Weights of a small autoregressive pixel model: activation star_relu, adamw at rate 0.0019.
Rows from block 3 of a small autoregressive pixel model, named by matrix and row number. Rows with one number belong to one neuron. Each number is 128 + 32 x the weight over its row's rms, rounded and kept within 0 to 255. All counts start at 0. Numbers have three digits each.
Before each neuron's rows are labels from the 100 images, of 14976, where the neuron reaches its highest value: "responds to" is what is common among them. Only what is clearly more common there than usual is listed. The data: small charts drawn from random numbers.
# fc1: MLP up (model.blocks.3.mlp.fc1.weight, 768x192), inputs 96-191
# fc2: MLP down (model.blocks.3.mlp.fc2.weight, 192x768, transposed), outputs 96-191

responds to: lollipop chart; items: three; items: four
fc1.62:155099146156110135168135128089100121159095104163166165067148072106094142118119110200141126166074096121125116162151128152155115125111167123119097221134151161078165124149117121086135155064123078145104125158152116113156146114127141147132070080143137117151109126094122111133102130113170179188
fc2.62:123142197167124182077116144116160136146127120143099127204091148166115138095102136085145061037150136126120070189109079119115146102128122096138091199077116124103136117113105124168150114145164129150137125158088182145069137117076126128137064190206175063134124146145129103135137169122144163118

responds to: lollipop chart; items: four
fc1.346:133156172168136085095127124136111123122054089099136110093095128130105080137140109157227140174095108167089121103158091138118113144154163103144107136144110132143124087157103129142146167152161102156133112139134140069138126114141179091087101161068110158133132161115118119126069143192110161152
fc2.346:149145136155063109131110152129132092135177091137106134212118227136107154155147140166152173129153037116148109175128124162184116140140111177093134133160109137120186102160143141132092086185129129114175182105156095117151159152074102101071107137157148108127110110089149100146125117098157082080

responds to: lollipop chart; flat; items: six
fc1.706:116166146169202182175140118115171142135079047168106104110130205153136129168138081155097131171099148088111134175096087165086172133139159137120142152131144122061128126140092063113117169139147112121101114162152115079140178126160157144073030109138132132156107166071080077118115125141114179137
fc2.706:074116149101111119054094100120141153144114102081103157128134075119069153053114212127172077116177074101117137126093173156148146141125094096101117083138168176103074105110195128164122160143123108080174123145089167122133095083112167086210146171143119096114103116098059137152097102115125147101

responds to: dark theme
fc1.266:100120132163127111171131144170141150126137126149146072125110159115221112131142158174129101126060146087069131096091165105118100129168126056126101173131119130086148156132155113075100124089132125178143162113125147123123084123094149087093158103114100109133110161178138111155074165200159175109
fc2.266:121159146210078104123160113146097145142121166130099140120170134154132085121118109094095133099090114116109119104111134143144129126118118101141126063129033096195151136115094128172118168041146139128141172124188059167119183135091153065108166083142095103075141131135083118104151116118090161117

responds to: lollipop chart
fc1.673:087154172142170191120114123091170126123157070143140132122097087121160122130112139123117098172103112078152100098162143104145101080080110135119081143097103180126119098091170139157078117175121156149165141128153167087112128077071111143212157133137128165155180093111130175181147175136096130151
fc2.673:114147101137119120116113130104125124124151186141080156087132167132168149124156104076166104147178120165118099168149064164098090107157082169138121122143138127134155173166080140114096070183108147174215127099180133127163124099151081096148125147135115109116127153101073102169154110181115101127

responds to: lollipop chart; peak in the middle; items: five; trend: rising
fc1.562:082141170108190143094106104112159099113112115122207122099109114143138095127140099129120125108128114119084092110083121122125126127095175138160093115114179171156099130123137046117130168134193160090108074098114155145105095081095144143088159176186189125193139134102146111061140162134113149085
fc2.562:125143078103013120192148120148145197088188110083084140087100133159136181143081146104073145163096090136138121094128121163107068096129129123110164118151138136203132087144181143142122107136121099098136171137168137119134147183126101117109146114072135070122178128116132102124130122147095091162

responds to: dark theme; pie chart; ring chart
fc1.41:140121098121066132154097131177116179255092082123102161134158097129147123133124140129161123133116123142032126160137137111081125139164155165155133093071071190150104188082099185140108118117086179117139104162108138113122106134136139116129118138164072123099124133091141118132109129074082097131
fc2.41:156112127162112157135171093144115131158090065112120136112156107112181082138165104214098200145105178154090072084061111070163128102065149090134107126137116128085074088068154137130099106076136077118125125105119188159154090116152086139097152122126146088144131120088181184155148114176163130121

responds to: stacked bars; pie chart
fc1.676:128091157147124175190107120100097211127101125130137174143135076156165143143108129128119128128091144134133110145062135103115128176171138167060097141134098087096087175140145080064075103045102149189078134087131094075131143096113137191143150141121111146176131135106110119130126130123107149151
fc2.676:160161188106087070124139074076156078109131095157115095137119164158122139118164109101118124127152147105106124121133157189092094138142127135080118155091105143129107112092128123160118135147093110113036109094124119136167123133107191099102170122150168098124110119170135163114131111083107104136

responds to: lollipop chart; items: four
fc1.519:195112188149114143176096064095223122155076112123144173106137149099142120137066132190091117180116118167125097153090082148095058097080126131103122146115103160158108088158129106071132109146148130103084117143104105111108126044174132112156114172154146159139158123104139121154092119180143113119
fc2.519:118136135098130106033132128120112122128151143110216104114143112162117090150126131088191138131171113116118179068129202084151135187162147148163081127128118138164135151115129202117125106079106072133127125179118199161130093150092114135124129163086133094159064134113145102130123138151106116148

responds to: dark theme; heat grid
fc1.332:160141135159103162146126102176133145212168114143145170127101165129192195105106121122135121125127131099033106205136153138109091175120137147102149122105137128062143169095116148093074133110107102175088060077124140121159181069104133151134131118147147110149137182124156103123091154170093183116
fc2.332:160112094082116138128135106101102087156102086124176066130141115168142126129069073137073130186137094083134142090176135126125107122099083157112124144174134131103134120104154136114133172115130122081139136155144137101209106194067137110109105120142114114145077156139151144107174128140136119135

responds to: dark theme; ring chart; pie chart
fc1.111:133177216166094109130162096092122166096147161108089128071141124190132141107156151127148104106111194121134117114118155110144102089186180169133120138153086161127160122101089128108123162107126178168127095138147142087147186152096168146088136125135103164163124091114110084147126122072099105136
fc2.111:108138152122114109118096146124110102089131089168128112108113154103189116135141107121159138100155129138120070123119128170115138156079093155172163128088101174098099120169130167190150025154115137136075091143129096105177149116150184153108141174107115130200136135162150099108110115172105108112

responds to: dark theme; ring chart; pie chart
fc1.54:114135141139071062126152159118172137144129128198176095139109140138156145112170105158176140091106173095067120146085150165058152177068105073100113159123065158143168074135115046150110111145108125168148122101135154131135066128119177117056095131141140179175127155138147107111122175160081118179
fc2.54:152172134084158081177136150144096174130132152118157104149118084206111100097093140081107128165114119152087085133105082139113172099135125145176091121059126137172125155161132118118128113081129150099101100127156151142170177133129121167139134082034151123116129130118070138107142113097098119106